Weights of a small image embedding model: 2.46M parameters.
Rows from block 7 of a small image embedding model, named by matrix and row number. Rows with one number belong to one neuron. Each number is 500 + 25 x the weight over its row's rms, rounded and kept within 0 to 999. All counts start at 0. Numbers have three digits each.
After each neuron's rows are labels from the 100 images, of 14848, where the neuron reaches its highest value: "strongest on" is what is common among them. Only what is clearly more common there than usual is listed. The data: gratings and oriented noise at many angles and scales. In brackets: how many of the 100, against the usual share in percent.
# fc1: MLP up (model.blocks.7.mlp.fc1.weight, 192x96), inputs 0-95
# fc2: MLP down (model.blocks.7.mlp.fc2.weight, 96x192, transposed), outputs 0-95

fc1.77:503524525453462492456503476531504546542486483499548522498506466462489558490538451505508524493537510488492495539508519497467496449467466510492489478479546527493506495474486520478515512516528507524512515483503510521480512530495426518504517515511464518511498453514493509497455477506486509500
fc2.77:499479445505491520503506494475533441485509533505488503525471514548517474495485508463476482502466509534483533471465481526515526531478522486502504527504461461529491481518499513486497485492450520508489478522494493485542502500477549510452486481481550521465523521510530475490557490472548497507
strongest on: stripes at 0 degrees (87 vs 8.5)

fc1.177:494509531505512509484481493517495472509524489470478469479514511512535549529515462506479493503535468452472510491509517477524521505491502534503445508524495486489531516524480486582490482443516486508525496538524511467484493485517503494548471506515484477452463530510514471520511538505513444486
fc2.177:497521436470461505495487537474510467465503507528487535484462503558492494460463508459526485510473527503515502514428490508517496500526527502504548514497535468514492528505499510468451474525453518503497478492478468493552479546476490488483527488496514512498505505507483517474523482482507521510
strongest on: stripes at 45 degrees (88 vs 8.6); windowed patch (61 vs 16.4); fine (55 vs 20.1)

fc1.38:467550477470488509486428479482503522505489463469507516515491478480487503492491491542496498517495495474524479533529505462517496520480438513491466461497526535463511497485478517485534496479519479483476529479490516459445560518491464481525514517516471522499495484464540476503508499511464484483
fc2.38:496481468477487489498510514518499506503494552508519527497498509517461480518516514491505447522501474495510556456516502513522487484518531511485494485489498491566516552536500465448487514490547516529500486508487488528508428485491499517482530493479540532482528498534465519491487483493558539511
strongest on: windowed patch (59 vs 16.4); stripes at 15 degrees (31 vs 8.1)

fc1.54:505508503495488492525453496497470493475502481470500464503509481514488522494530522515508515533488464468526476470539484468538500500531488504523481486517500540512546496504498528503495512454532495525502530528553507459484558488503499480546473482482486468442474516449487464491477511542469461504
fc2.54:499535465430476512470496545504519475479543544509491540501510498524491520500462508534528463445525505523485509491471462531480504441523528520523496507481517485491466533503484501482464454482497510486553481490491493530501473520491520534509494502509508509549503497532513516495524489471510529479
strongest on: stripes at 60 degrees (76 vs 8.3); windowed patch (50 vs 16.4)

fc1.55:527502495499480457509498490493476473528463480519539469473468500498485471477538516528528524555504477478548454472496494494546453507534478493489484517491539524533546494509496505493492547508517519509517481482530508485492492517508490492531499499456509464487525459461478484461493524527445507517
fc2.55:500509495519530542533482505498493539468586544481450508540553498485507515507482493468500476490479511494513558516537494482508498511493491514500488470500490483463463494492490474509546479497474488517467519501478522522473522477538494463493520501528483502498462517487543535553490510486483491472
strongest on: stripes at 75 degrees (100 vs 8.5); windowed patch (41 vs 16.4); medium (41 vs 20)

fc1.171:478480560513510549432490464508531494503494508441481526550530530513521495526509487526449482501513456450484525517496560490491545510459499516510496486521510499486511520541522507513522520456509475505490489516524508489455496481522503492493495489495498531479473517499547471498491501495503476510
fc2.171:496503490492495479478487478511508496493454509513502532525493527497503501456505495436531452498501519489512513519472521535502462500509487492492554504487547477527480472497525493471495511515458486522496461532490467502570495524474525513440510518503527533521497495501469515480465437467504506538
strongest on: stripes at 135 degrees (99 vs 8.5); very fine (58 vs 19.6); windowed patch (38 vs 16.4)

fc1.69:462513527458474489507483484494526504441538490499500476496518498515486501509472519534505508501519514492507533520578475489475475498466479527466481503490479536467506481447471557528544491507524512531429519510483551477510494518491493488500521519470490520503491512516498510531499522484472507468
fc2.69:488477526542495492525475451494491494451524517476497456508514518513522453514496514509486525531471485488523507494527513494511495544494482481511497484546482524499527468484560536495524537492494498515467541511536510460479536468517521424492510493473477476463487505444497488507508524493490485513
strongest on: stripes at 105 degrees (100 vs 8.2); very coarse (50 vs 20.4); sawtooth grating (44 vs 16.5)

fc1.151:518555505467478483497491485521499526486475492516499513482493475477480479465483546555533541494503493491525477513495485463492462471480444511471501509478545536506494494489473511523507476508503513486500529483481538497468493530494440500565512528456456521514503471497482514535494500544480509480
fc2.151:512512482469486475501460496562529445507505507521522517507480503553519483488544496437494452516524466486482514503481486519524494489505481524495487527521530503521487495503494481485498497513473477515497465534520503497551509527451560519467529493471523501477504479537485467462487514499549515511
strongest on: stripes at 90 degrees (97 vs 8.4); windowed patch (44 vs 16.4)

fc1.75:519511524522482451530485522531484508529480481526528487489520487489519507508544479481514505532565480499463504490499484502505470476479475567507504525538477506476497445486460479492518505526507463497477503522511527502525517552483471519519550475472482465496474472515514441497491528495498472501
fc2.75:476543459469524556515498512467518527477538512498449511509476492488501505475456514484495492515501548520509494526520470489484523496479499485476499485472505502478496533488468475521496445506486495490496529464428469513478531505504502472477491536513479523493496525484486541542491528495522529439
strongest on: stripes at 120 degrees (57 vs 8); sawtooth grating (46 vs 16.5); stripes at 15 degrees (38 vs 8.1)

fc1.71:486540481515507536497466505481505482524479480491490511569533480446508531495481473515475524488505480499493458534529477497485534473452466484464488439506514513453481487530464497494545492477519487483520476475496522493462516499486527515540480552523501518500486463487523496515483500528507484467
fc2.71:495483505516489499496495427523515496519493483497519510527520492494504468518531472513474517537460476482530498495548527460516529535515469465492495452507509517533577509516528532514541561493537516502495503493503513467467526456488505456480464525495491500479504488492487519474506472494521503520
strongest on: stripes at 105 degrees (90 vs 8.2); windowed patch (43 vs 16.4)

fc1.36:455525527467481488492495467499526492441539506486496479494524506519484494510478511544513510502494516469517524520545495489478469498481491524467474502492476528472508476445471558517530482493506514517415552506483553482493492502496502483500491521472489525508477514511496507535496518496447509466
fc2.36:495464515549515481544478467509483514482516539494504470524534500500529448532504518515507511532475485487520536488524508482530489537489477518513470487526482521497504473469547536470540524490496488535462541522532533476484525463525503445507494487459470472469500500451516487508501517502478489495
strongest on: stripes at 105 degrees (100 vs 8.2); very coarse (50 vs 20.4); sawtooth grating (46 vs 16.5)

fc1.21:468482510518512508475492472494484500478470485525472477508446516494500456452509529505501517501486517508538458525487520494493450529495501498488487511529503558469490445468514542519526540499481466475462478506498491485506539516509486518508514471502525518499524476499562492448493484491445466491
fc2.21:500502486493539532477519522513490499489517514490464502510507519521457488455518545506483490463480543554513465498496512509478526502523523486469487454499545493448480517534490502519508456517518469493496492468459470541510482488512510487490509463523440517508481494525525511535464507551497496455
strongest on: stripes at 30 degrees (100 vs 8)

fc1.170:528524490487484471511477489483505518500465466517530484487481475486493481453526510515531511557506510490562464496511506476545458505520434497456487512479550520523552498471495510500498513533505495515496525490496488484492510540483468471515501546465481504514520452458496515486488493524465508518
fc2.170:497494480516516529554505494495515518466589539492457511552529500504489502538494497455495472484487492498497566484508504514510519505497522515514462483537480473494484478482487460472534504486462507547448518520487503523497511484520528489476528485494515497488463524502515515521495526451510501479
strongest on: stripes at 75 degrees (99 vs 8.5); windowed patch (65 vs 16.4)

fc1.100:465491540508522518449490469527497499515524513435504535556558535508524482526499497552482482493508455438496514504488547494505507517483499520504458500512562523509498523533512500491500533444506487513505492515524529500460503473535509495491494490495482515499486498482527467493471518490487485498
fc2.100:499489490497523483453487476519481498511430495490504517533512542484506504471526483455517466496494504483500502516504543512495462501499464496462529506484536485517471461515522496466510521524486475525495441538508477503557482519484538520437509534494517534505498500493501512505442459491499493531
strongest on: stripes at 135 degrees (98 vs 8.5); very fine (56 vs 19.6); windowed patch (46 vs 16.4)

fc1.134:514523484498498519468490491493500468547500440484520494523471473491486512507528476524469519502496481512497477490574498483510531512477477496456454436495498534515527515515473506527539507477559511496509479469488565493460504501469492500522465532512507521497518492504496509500521497550509491461
fc2.134:481498460526524520525477499510495491473523470490462482535530507494493492495464494518487517461444530545509472467511478477513522521517490440521506470518449518483511488512499504487518521500494519469470508499480504515465561469492524521507458499531517525472497518496546506548502467502564498488
strongest on: stripes at 105 degrees (72 vs 8.2); very coarse (52 vs 20.4); sawtooth grating (42 vs 16.5)

fc1.121:517495547517474527514504424467504538539474494499542511471472488524508480495557479492507486507499450502536525486494507493536518529485488555509464501507481507517562513523513487495517523460522507536475516487512530481452504512502488500499526491486522530511509459488492494476515486532450484490
fc2.121:543485524551508500519529478468474536538475522490527456496491492436496483513524490516491566529467472481519487506551506472513472513485473516477487475496486510496515488494524510506544541503525483515492537470524515492464508483504473472544508523503476492477517478438519508523485500533480482507
strongest on: stripes at 165 degrees (82 vs 8.3); very coarse (51 vs 20.4); sawtooth grating (47 vs 16.5)

fc1.156:522536481507463511481494497469529486504482456496495519489542495506502484469480502509526562507482504511547487497508523481504490532509486491488509482496514496483503452482499559519518503512495511480486539472510496435465531481494479458519450510471456509525479481453493507532532489535434495513
fc2.156:538513450529491515521503515474502512528473486499519550514549465452518506506480466504550535512471530485522486489506505500530482507552477474504510467505498459506500498466497503432488497481483519522490506485478504503471506487493466468512466517494475522538495466462495535519512467541491547525
strongest on: stripes at 15 degrees (67 vs 8.1); very coarse (54 vs 20.4); stripes at 75 degrees (33 vs 8.5)

fc1.5:479479543498525528468495483525476499502532512437534537526533536496523475545511483556472500506486463439506512501490556479524504523495498514515457494514548518505521531521506524475494501468512489492501494512527514504433479498529500466486506487484458503478497511476514458486493527485481492494
fc2.5:533485455489506470462504511496507442524442503493506504509502536507511502456519489454513478485496498486495483503491530531493471486520483498457526513486518477521460478524500512466493496535502478511522441532501470493590464526478538512464504510498499531514496494499509496503451478517509489531
strongest on: windowed patch (75 vs 16.4); stripes at 150 degrees (64 vs 8.5); stripes at 135 degrees (36 vs 8.5)

fc1.111:545530521511492492471489492538501526485485491515480485506490491515531548482546479496422492473516486517469450473499500492526524475495466500517493505498525531507496478509497488555527481500495479443522487518500520520498535517492472514525518507503493486512449483506492484506484477484522404514
fc2.111:503539487444468518509528487488551486506496504524510514503454466505459492467460523497502497487517503508515489528499453522469515479462508467498522495465517511503494501475481519523478482504499546509519512452478491490483489534462498503482494527471508505529550477509445520486537501496499580468
strongest on: stripes at 105 degrees (80 vs 8.2)

fc1.187:470524480427461482498492511463516508502479490511513522478466453502447491466486530514527491500506525505523485508489471479533485508499503519517502514462495517485501518417499497493495476525499519482494561480470493512501509558451431502499537500507487494508524488515475498502530475495496526502
fc2.187:502476476510517500440485489522502451509477512484505509514508543538556499515511471471470459504493464472453539488475530502515522496480509530501493518506498468520497505576508484487505499491493470495537458544509506478531468497485545506467500509500515526453493524515506477487498486493550466528
strongest on: stripes at 0 degrees (80 vs 8.5)

fc1.133:484539513469508503486420506485498511498491473480484494524513502483492491533520485526477513544517487490489470505530516453505508498475438536465472486506497521436524465484463496510532487504533470454475495493505532487496555470466474472525511522508483499482472500504520492516475535522490460495
fc2.133:480508514497511545503528499500521513414543536491449522523479524504523488500433511518489491480430503508507519512489526478488479517503523513515515469500507507522468499508504522499491470480439518492477493502487500526467555443496496498500513496502530527532494535488521512491492500459480520518
strongest on: stripes at 15 degrees (79 vs 8.1); windowed patch (71 vs 16.4)

fc1.89:486526531499500523493496506501520483528535450519474497500484475494465525520489508537481513499503483499476470499500501471524539528506512483519466447541496503426531518480472493555502493488505483489490498454490491498476537483526455479535485478526470464473465512505517478489530536514469476446
fc2.89:510511493535522510512519494491491491479529499515493443451475495521517506516504478463503507544484487478496514517451513471526511503518522544500503492528501463490524510496489486522493479508488454511484496479498482454528519512546485441523518475504473451433452525518503476495514558514501461471
strongest on: stripes at 135 degrees (92 vs 8.5)

fc1.81:505491508525532480514484477480473494484490448487508453502516546452526484479520527496492541539458503491474453508536532487485482534522484504493495489514475510490501444491508507528521533512507472489482542544493484461517538485497516511526511508510527507518485517483549494521453506528506431517
fc2.81:510496500482484512499504506537559475532517507512515541519512477529510470525517505522493480487522466502473517493472475516540508523451491507518440509518507499491505532514455496506525502469514528495479480486497561538469443505464515514500519502452502515492503495529504467489571488495545510466
strongest on: stripes at 60 degrees (98 vs 8.3); very fine (93 vs 19.6)

fc1.64:466513487509520483529473472509464540493479475462522464500509458450496520495482464513514515532528500441544476550530467459525470501495474511472504497480525542495528491476508490502503511496518475519503506502485518486483513522500485480491504558510449497460488465447502493509456475502515477491
fc2.64:447498521485507507540481470568484525439539527500461482526500479504423509499472498502487470480518520503547506521475490482498510499506502498531510486507530524503523486478534496511510540504509512525479544477524517501466529495539478469460500497521482467481488502493493479472543483464479482489
strongest on: stripes at 75 degrees (70 vs 8.5); very coarse (59 vs 20.4); sawtooth grating (45 vs 16.5)

fc1.37:477499524477482521509499482520546507502515463505477513477530450523429500538496510495505501495507507501519531526502511463485537537513514478526500449526505507457544526471500500552516509497497477482485520458489485491497505471531460457536495479519462464500464499531475496495535500534496491454
fc2.37:526503526527485499490548507505507471511521487533518520474509499517487514521514503483507506525508451493466510479426511526514524468529530505517515506544500454507543534517484487483464490503480487485537450464527487464519508497509508490475511460495503450486465511526462455463533542519500491528
strongest on: stripes at 150 degrees (96 vs 8.5); very coarse (42 vs 20.4)

fc1.118:488512484504506498488437506516482508488499450481500519552527483492492503510515505540477501521495473495489476496542498456514524512507441505489490448531508537478534510498470517500548508477532466464484501487490533488466546497484458483549491506485466495472487470481546482496490512531500449481
fc2.118:522466488530484516510548494460478500499492504474520478481465502496501514553505477477485513488470489530491519476513507519512525546479569510517494469524441490500487504522519487481502535456546549500512477506477525518475487492498503548506519486517581532513533511516506509496521485478525503518
strongest on: stripes at 120 degrees (49 vs 8); stripes at 105 degrees (34 vs 8.2)

fc1.122:488474499535492479508501489485458478525467478525514466501496490452495499491520509502544560506519485517489500520488493497495495520472500520504497513560463532487484449477506530465545543501507461481463501509529531476502536565525495519509531480489526496515518488494539469463536510512475456498
fc2.122:517510453501541531500527546507517495503523507498477527538522520510482480475500518462492475464496544554492489496503484533487519504501526485467489487490489453468461509514474472510496448527485490515479498495454463544550481486492533502456502500505447529515487506515511519552482512531523505478
strongest on: stripes at 15 degrees (65 vs 8.1); sawtooth grating (42 vs 16.5); stripes at 30 degrees (34 vs 8)

fc1.80:476542507461507522484485515536531504493519499512479528529526487499519536491487505528516488505568481465477509550493484503472532469461480548488492482522533510452515519505424495537510478471511472525502496483489509501462491522508473521548507506509479509502481478524534484516489524492497503441
fc2.80:540515492522503490561490487452504536495476472497469465505505484501502501485527500439511511522470528524531502475520505470531495526534503490508529461511464501491488438463525473535515490523488484515462549518482472470550557487489504469508492492503501486503475508468521528518495471503485485531
strongest on: stripes at 105 degrees (91 vs 8.2); windowed patch (66 vs 16.4); very fine (57 vs 19.6)

fc1.41:504500564515476526502496426477518512546490489511530513477473483515505482491540483504509509520513455497541521492488510483535515522474499538505464503513492510500575518517501486511511525481503516528480516475531550475437514485485478492496509493473510487494508475507484481473526492531433489491
fc2.41:535492519539517506515527465479483531517474514484507440505492494443484488499520507499486560524467485483517473530548499483497477482481474498457505457487495486487498489501514505509550514506528476513498541462514501474462497485503482462537485543510464491476508491448517512552487500547481487501
strongest on: stripes at 165 degrees (95 vs 8.3); windowed patch (43 vs 16.4); sawtooth grating (41 vs 16.5)

fc1.40:459491541496507521440493484532485502520516510444503540536539529507528498524490485560503495495521458430485512498493553496492509505485496541500462495513562521506512520533507499484497522443507473513511483512534528501449501474530505506490495487498493511507495493485527479489470522482476488494
fc2.40:515493483493529481450478490509491494511442499489503519530518543491515507482518484467538472513506522485495497514505550516493462500502465505471535508485538482510469450506513493470513512526483479530494455542503484498583488516478532512447503530487499539511496511496501507504440465495492489537
strongest on: very fine (81 vs 19.6); stripes at 135 degrees (73 vs 8.5); windowed patch (45 vs 16.4)

fc1.105:462503487517531487476484503498502504520474509500510523514547466501495535549499466518524504534522492488480522486511535501511494479506502540493495461513475479462512481499475497502498499459485441522486520498533493513468513457507451495551460471533455463455505474480553487485458489523490521532
fc2.105:525519476487482461496531513502541479540472487536528533449514472487473478467502530510550526517522522508517510517462486488486465485488499511459480516469524494477493526490465501499472485552505509514522508452490508504534457528477465506521487493473468525527519466532461512518514499548489541498
strongest on: stripes at 90 degrees (84 vs 8.4); dashes (38 vs 16.9)

fc1.34:449547502493442471512469508457488504484523461447522475476490510496493539529471470516536498521483512433499508517509504470534487536511489548520502501483477515459500488461503474475497479501498520485499521529487512463491568487491497499507545506527507493533450503490502509500515487481492497521
fc2.34:469493429490512501465482504523478450483518488472500491481482534528513531540475480491489473483511509497464510483499521490532542496506541529518489525496482495501488515534487472473470484490493496463542459536499536502531507501502532531478506509539531520467497557530489495496525510492564473526
strongest on: stripes at 45 degrees (99 vs 8.6); very coarse (53 vs 20.4); sawtooth grating (52 vs 16.5)

fc1.4:508485480533498478525503508453503449552491495505544482501533480457510497544499457491515561560547490504487512503507493505520515494465504497473518483538473487472525483508488505455496516519516482505453489477513534467506512519489516447481482520493474473454492479471499498498543535519505493493
fc2.4:519518500476493500501504499501538447534485514456547502489517510527499536507512470492453493508518473484473523483501496486480537467461496539457483490492479448474495530550453503540489469486535490528546506505520532490509468513467534490500486510490476524469466504523500465532490497543527483486
strongest on: stripes at 30 degrees (97 vs 8)

fc1.59:523527520522492487521489519522484503520488509532496511490511495492537472499509499512519531516512429473473491485492473509533492468489484537506495519536513504491490493495457501491503481496488443463513508487539494502470535548498469504555539481457462464477480481453506441479501544488468463507
fc2.59:509541458475496546521510555454532527508514509508471526499493479506506521478443498477500505496516518536479515481493459511471537476462502509489532508484469474476471508522464466527497442499489501499508517474432477521486509523488502501503488517509478516498487506486489533554512500483524520442
strongest on: stripes at 120 degrees (88 vs 8); sawtooth grating (48 vs 16.5)

fc1.153:450540510460482488471473498472487516482506475444507525487465529499469508525474490516531472519495517459501499541497542460521519527495492554528498486484500531449501519444507465472509487535499502467500527517468489495469545508484468491494572495522501502522483518499496496492508494480502501523
fc2.153:480481461505524514467492499520480466486504513470492478476492532537524531516469472486461477477502501490472529475475514484519548494498540526513513524484493478508505540569525485490469485490489485465553477533505523488522481493509542510464494509535505515454501540513482495493519491488556447512
strongest on: stripes at 45 degrees (100 vs 8.6); sawtooth grating (45 vs 16.5); very coarse (44 vs 20.4)

fc1.92:523544488503464491476498499465522494505485471489504506480547494517469487469471510541505538511474508524512478483503510470499483502508486499463513487486495494502515442514483558531513496504499513488501542465501510486461509482487446477546464495515454532521483480468544516535517469559453491517
fc2.92:529517472517483498522515524499493519557466478519531542477496476488509485478499453512546533512494528525533462477458494477530473506529480510484514530469526475506505502480503491466469519554475538489508462470516532503491505475469477493500466516486466520538534453467481519496524475525486522520
strongest on: stripes at 75 degrees (88 vs 8.5)

fc1.35:489523495492509520501487510512481511459530506502453499465518499528514528520471497545523489488529488468489511506503499478528521483509495535517455486530515499477528511519451480533494461442507485509495501481490503497433490504550469493573493483520477457477472501494532501498521540488478481445
fc2.35:541528443508494503523470540467515463492503468522480478472473474512488520484492509444503520523491526529483475485464482475522515502521487517497526511520459464482493502492469491518480471537471479504491514478481476459566528547472470470538491486511511488473469520497525491499530516543521480498
strongest on: stripes at 120 degrees (92 vs 8); very fine (85 vs 19.6); windowed patch (35 vs 16.4)

fc1.84:511536533519472479522487516519491508515498509514507508489506500497525492504497480507524526540521431443474515507484493501492489464458486539504501507539507503467503477492454490496505490495497432486476530496532486485480525549510472494538524481474469459480467470469500450478495542487446484492
fc2.84:533536487481474535549502525443549513504508475524460482489490474502524514484492515456494509531511506526499527483489471494506510495477493515491525498510468471475484484504465470573496448496508494506475543502426460470498524536486498470510485505491489480482466507484503513533525515481498498463
strongest on: stripes at 120 degrees (92 vs 8); sawtooth grating (54 vs 16.5)

fc1.9:442530498500535526480460516493455528501444513499464493485500491534519480496489512494494472515537500510530510482497478467553502508471513554465517513489493543478509506548510467507510495495490485463469489527517513483502543484496496509490511479494454488475500480483484458508481540496462448454
fc2.9:465501499457472502500470488502542473472480466503478499487476475525470490464487507494491494512530514519527511493536457510457504467464489493489520527471480514531503498489491501531484534509507560522492493497528534478505505478439539543495486511484513513486536503563449489501508484509566519503
strongest on: stripes at 0 degrees (58 vs 8.5); stripes at 165 degrees (40 vs 8.3)

fc1.115:519493522516490517513483455475507524527459492510534502510491495511487465508563499497510478545497461491551530489527509492531475525487466520479462481520504518510545505519505497489538536481550505538458501495524528477462492511501486472520537488467517513496516457485512496478505500554438510507
fc2.115:533481488530536494515511487507463539474495535476517469536524510452518485487514539529483508491458481486514493498541498478508481497498488503472466486476521514500458496509507537496535496495529467556491538500508495503472472521546492451523523522488484511481510497449551497540439514519483475494
strongest on: stripes at 165 degrees (99 vs 8.3); very coarse (46 vs 20.4); windowed patch (41 vs 16.4)

fc1.108:468498542463519527454484466509496545475490510497473521507450520546485439458515532500472457484475518509553477526495545485483473515495496499499487485464563551505502495472519527512519501518491467482473498515491473507502514487498482498496522475512512528512526486503518516473453478481468488502
fc2.108:499508482489541526465509532510471507480522533490485494483478536517483526497500520500445482479479505516482481495481524506465551450497520516499518456520529489463492537564505492502484449519520447460540482497487457533492491502523513490501513474534480497496466532524506518516459522506520479468
strongest on: stripes at 30 degrees (91 vs 8); very coarse (47 vs 20.4)

fc1.176:524500526502474514500501461457508521539479496468537514530475509513516492477550486516502475513519460489528516478499516481526510520448488550492458499498500506511506495526499509479536515461539511536485518506527548467456495521475511513501527511469511550513512455459550495488523474534462497511
fc2.176:524500528513500487531527475480465519490513501493537462492487510459490477501536559543496526526475461452505483505540521484518467523516501515507461465503530524498516501496530502493519523495537499542504549483513500498473490519544467456541550519475496469497512506476508478473472526529469489517
strongest on: stripes at 150 degrees (81 vs 8.5); very coarse (63 vs 20.4); sawtooth grating (54 vs 16.5)

fc1.190:495491489472506519497495509501522469513501488509471494511509446508468472488510556530495487491491483515529503487508454470540512541511508467504448487503517520493496524468487552529503479485523509523501563481510502488482496517512465465526496482476464485469521510511499473517535505582453503451
fc2.190:505515499513525529462483516555493501473532502499480537529529529510529503479489511489462448486489484485462490495442537496513533491506505503507505499518541457493513524540495495515463493506465443493509479492496471507521520469521502463484513484513451474472447536479516462476489536507520460497
strongest on: stripes at 135 degrees (95 vs 8.5)

fc1.119:475541488451490509475446490487486521506491465471494503517466478501480513496497489541479487511513482491514487512534496450527533513465451543486472478492491539458524492477484501489535476501521474477465507492487521487449573524476458493522518505523466522488494484483508489502510511509463464467
fc2.119:489507466454505476475489511511513471463496511483522501547533519487495520511501490507506443546499488461495511474545522493534497503539528499480468471475485490529504487509483478458480495478529527547517487545488501505509450497466527493489501522477522501481483527535503499491472469499538529579
strongest on: windowed patch (44 vs 16.4); stripes at 45 degrees (42 vs 8.6)

fc1.82:452543522481468470478466507473495471482492441461502484476477509466495547526482466529526495540531511444486480543502512452540495515508481540514498507483503512445529513462496473518481477512512494451509512516473498461491518519482473501520532533529487487508474507490504487505521507490511503511
fc2.82:489465447525486506456491495483497438505478491490504503500490520523497501510510503507492489476466499512501529475496505482567512551512501517516490485513487494545485518542499506446520496447526526481520486504491520487497482508505512527508519468510549551476529512523515480476550453546542475520
strongest on: stripes at 45 degrees (87 vs 8.6); sawtooth grating (48 vs 16.5); very coarse (41 vs 20.4)

fc1.30:502490553510474475515462465537474504508521505476546502499537507507500496524527488551512523519502460444496511485503514490514493499516485521522466510533532539514541493485515522470500544487525476515496508527559557488457528488521504479496513491454482470498481474449488463494486524503478493521
fc2.30:550546461454502456475502538478519459504478480498500467490495506502493524482492501502506505523498527514471478484569508511458502455527496497465514485470459497494487480493457497490514475542521503469520488503501477501556492513442513522521479539506502505512481516551505507524475502512524508548
strongest on: stripes at 150 degrees (99 vs 8.5); windowed patch (51 vs 16.4)

fc1.47:503563489501475517515482496476510502501491470499496514519527457464503495482484485514534540514494501474552464541514500490486511481492478497473497461485553498464500468472483543489536491496506506514484505479499496458433541490493504457518488536494465508514478466454512511506492493535435508477
fc2.47:537532490528478515531507498465499514490483479464519541494545471473517498510461471526543544527485494459532511482493509482541510488532495511545525482498499485500508497486529502463484509488486524546486561485505513480456517490502469457524477517483444496513491486457480514519519469530474521526
strongest on: stripes at 15 degrees (100 vs 8.1); windowed patch (52 vs 16.4)

fc1.152:457510527497487485509501469499476499502489455456500470490481458482518507487478467533474527510549479464545470544493470459520513505486499489488504517491519522470529496492514536538494517498510502496500484491538505421487509532496511470478477543511454480453485478478496457479506483489491462485
fc2.152:477511523517513520540489479513472547468531511457500483503490474480458524517462461525488509485499528484550472532507523482481495514528503489515493487482507513470493474462525518517497528514474516517485531507520522493458545436524484455483498519536475473510501510454530506513485525480437505514
strongest on: stripes at 75 degrees (100 vs 8.5); sawtooth grating (51 vs 16.5); very coarse (48 vs 20.4)

fc1.169:518540482470493511501499504472534491482498496512480515547529483492484502458483527486510478500512513506491507528522482503473506467441498484441514472467484488460472473482446511518537451522492489523483520489455481495516497524468504496501492558491469569519484490518521526555486495526499507481
fc2.169:517486541553503477550498501511460536518504486497508492495526483466511480529532485532523537509484483476514509469503506460547477529535483505564459512532500530497519494473532494455499526492507490492489529507515549503474513496537457471537511457478491438502495498466508492501506507502474491514
strongest on: stripes at 15 degrees (92 vs 8.1); windowed patch (44 vs 16.4); medium (43 vs 20)

fc1.158:476520499466529515499473504479501525482506474511486474507486475478458506496512518506483491506498526516525513513552506434497462510480485515466462498476489541460495483458459495518568467521526497489440522496473515501510499511506481507516545524491473532510476516515538514542462519536480471475
fc2.158:476468530501543472529505483566451523454522551513465442503487507525492462478523551518505466470493504507520485479494478514495469490496508493506482543477505532529501505488516507535466518508496485513512528495555502498521474480534511500502505465502507443463536519489495482511472519481500490498
strongest on: stripes at 15 degrees (100 vs 8.1); windowed patch (72 vs 16.4)

fc1.86:460510496511486536491469491463511493481492510481491522512518484505495488554485482556513511543490462461506517494488514461537495498498501536510488455512502503497497483507482526481513463437494491479445497508516490485409516487499481484542524477503489491450490498453536473467507493506488516514
fc2.86:517485459518520504484568491497494491523467533524493513502471501488466491452466519471523495471468529545507480508469490540458490496508538481477498501467512467527442500512486477491482489505486507502547474475484480519510475494507504550492482508518520540538539499504462550506500472534492528514
strongest on: windowed patch (73 vs 16.4); stripes at 165 degrees (55 vs 8.3); stripes at 150 degrees (37 vs 8.5)

fc1.160:533506472492482474522472491505503513502518466515531483505505508489473494500537529528519502567486478472511462494531506497513467497536448487485474457518554540519536473480470526480514515496545490495498497498490501496507517547500469464560522499464499489488495449464513507472464534529480510505
fc2.160:486536484516508518535477538483503523451578518499439512541558503493502505504481533491507468484473517504499537497530477501483496497513493497512482462514507497461445478485481501487527453487498494505457512504467490502487519507537505475522523496509505499523444509485547539525493517488467503479
strongest on: windowed patch (78 vs 16.4); stripes at 165 degrees (75 vs 8.3); stripes at 75 degrees (25 vs 8.5)

fc1.136:475505490474516473525452518519471508486506507491483475516482506532475464519537537495483466531534508519511510470545482474542509551498509548454459516512484519505532523527484481500529509511550503496447473516481515501516505488480501470485537485490503492439512500535535479501492550523502479478
fc2.136:494522501493504488550517527484498511486502536499480501508494498495506495464466488441563488517535525503511521533479471526490482468480536500484543553461475461470459480470495456513440480539450514524489535494488488503537496503482495493475486503484470492496509499484475528521493533491480536512
strongest on: stripes at 15 degrees (97 vs 8.1); very coarse (46 vs 20.4)

fc1.1:464548508453481496486475512505555488467524492503527512519531472513484496473477521532508474498535504492499518539547456500473484469451467521449491491480522521469504492480435540523543472514522508528483512491477531505505492520471484507518530535498463530495491480524506504527484486518498512474
fc2.1:492490511556508493552486467485463505474510508473483447497497512506505463512495484488501533520451508491532502474509526477530492533521500483540511500530465519503517460470567523479499532506475492505478542527535491470502554473514500458497496474501507446473497515447501515502493508486489476521
strongest on: stripes at 105 degrees (99 vs 8.2); windowed patch (52 vs 16.4); fine (48 vs 20.1)

fc1.188:493505500490507539509497514514469483481535490480486496470498483510503544524491517553494517482489462482479501486495483479521537505521509509529428477532517501474513531481481495524493473451513490477520521489500503494447502500536449473547517474531476463473475528502490459504526545489479466445
fc2.188:528524464516498535518481517472525471505516453502491486477500464510496532492498498462477535514502513521477480499479476468520540497511471514501524525522471459478515520517472502538482482515469467487503509453489506464545533537494472482535491499519479493456448511483512479514528534542551461476
strongest on: stripes at 135 degrees (95 vs 8.5); very fine (42 vs 19.6)

fc1.65:473541476470527495450465512528501498502515506517456497552537497459531510511493504518488508496524520503477460504516505501506490475503486480481476507491521533457481493470467492502496509508473464459498471528501541519499545463485493508486459516466432489501492502495479510531440555488497487463
fc2.65:457475522495472478503524468525480471529467481477524472442483480522476474491503474498480502485495486500529477491480486472508506516521515501516517539489491528533513529516545504495492561503529557475509500498553567468497492473481523539461489496489505488504536496512452457474513479508499497511
strongest on: stripes at 165 degrees (73 vs 8.3); dashes (39 vs 16.9)

fc1.97:510549511492501491477487520496504488509494460462476469506498504482516494487480470534487519524532519517508460495533513455523497506475479505438505509487472519458531453517485495529514513522541493487496499481505541461490526485476481479500488544506443504494488510498566481545498524506475433498
fc2.97:488516509508495539524548525464508517462528507464482516501507525459552505474455499500495509467455529496513487537469495489490475529507529462494533508461524466477478535485521511530472471498450522504493516487473473506512449482490514479467494551510467520526493491469520509537479505476507532485
strongest on: stripes at 75 degrees (100 vs 8.5); sawtooth grating (36 vs 16.5)

fc1.113:524504501499464462519478482497504507508475436520513492488482508484497482469539531516535505550514495477546474487509500471553452508531444495494488514494545538525548490488498505493498510511538492494498496498492491486515513548486475493546531504455508494505504445463510497454496493534469508519
fc2.113:502498473516515516540501510479502537472587536515452527535545509504498512512498511442512489489486518508498568473486516518512500513514517518531484470527488443495475492479503482482526491496447488518444516506469479539511501501526495482491503477497506486507463512496516555513489515477489514500
strongest on: stripes at 75 degrees (99 vs 8.5); windowed patch (61 vs 16.4); medium (41 vs 20)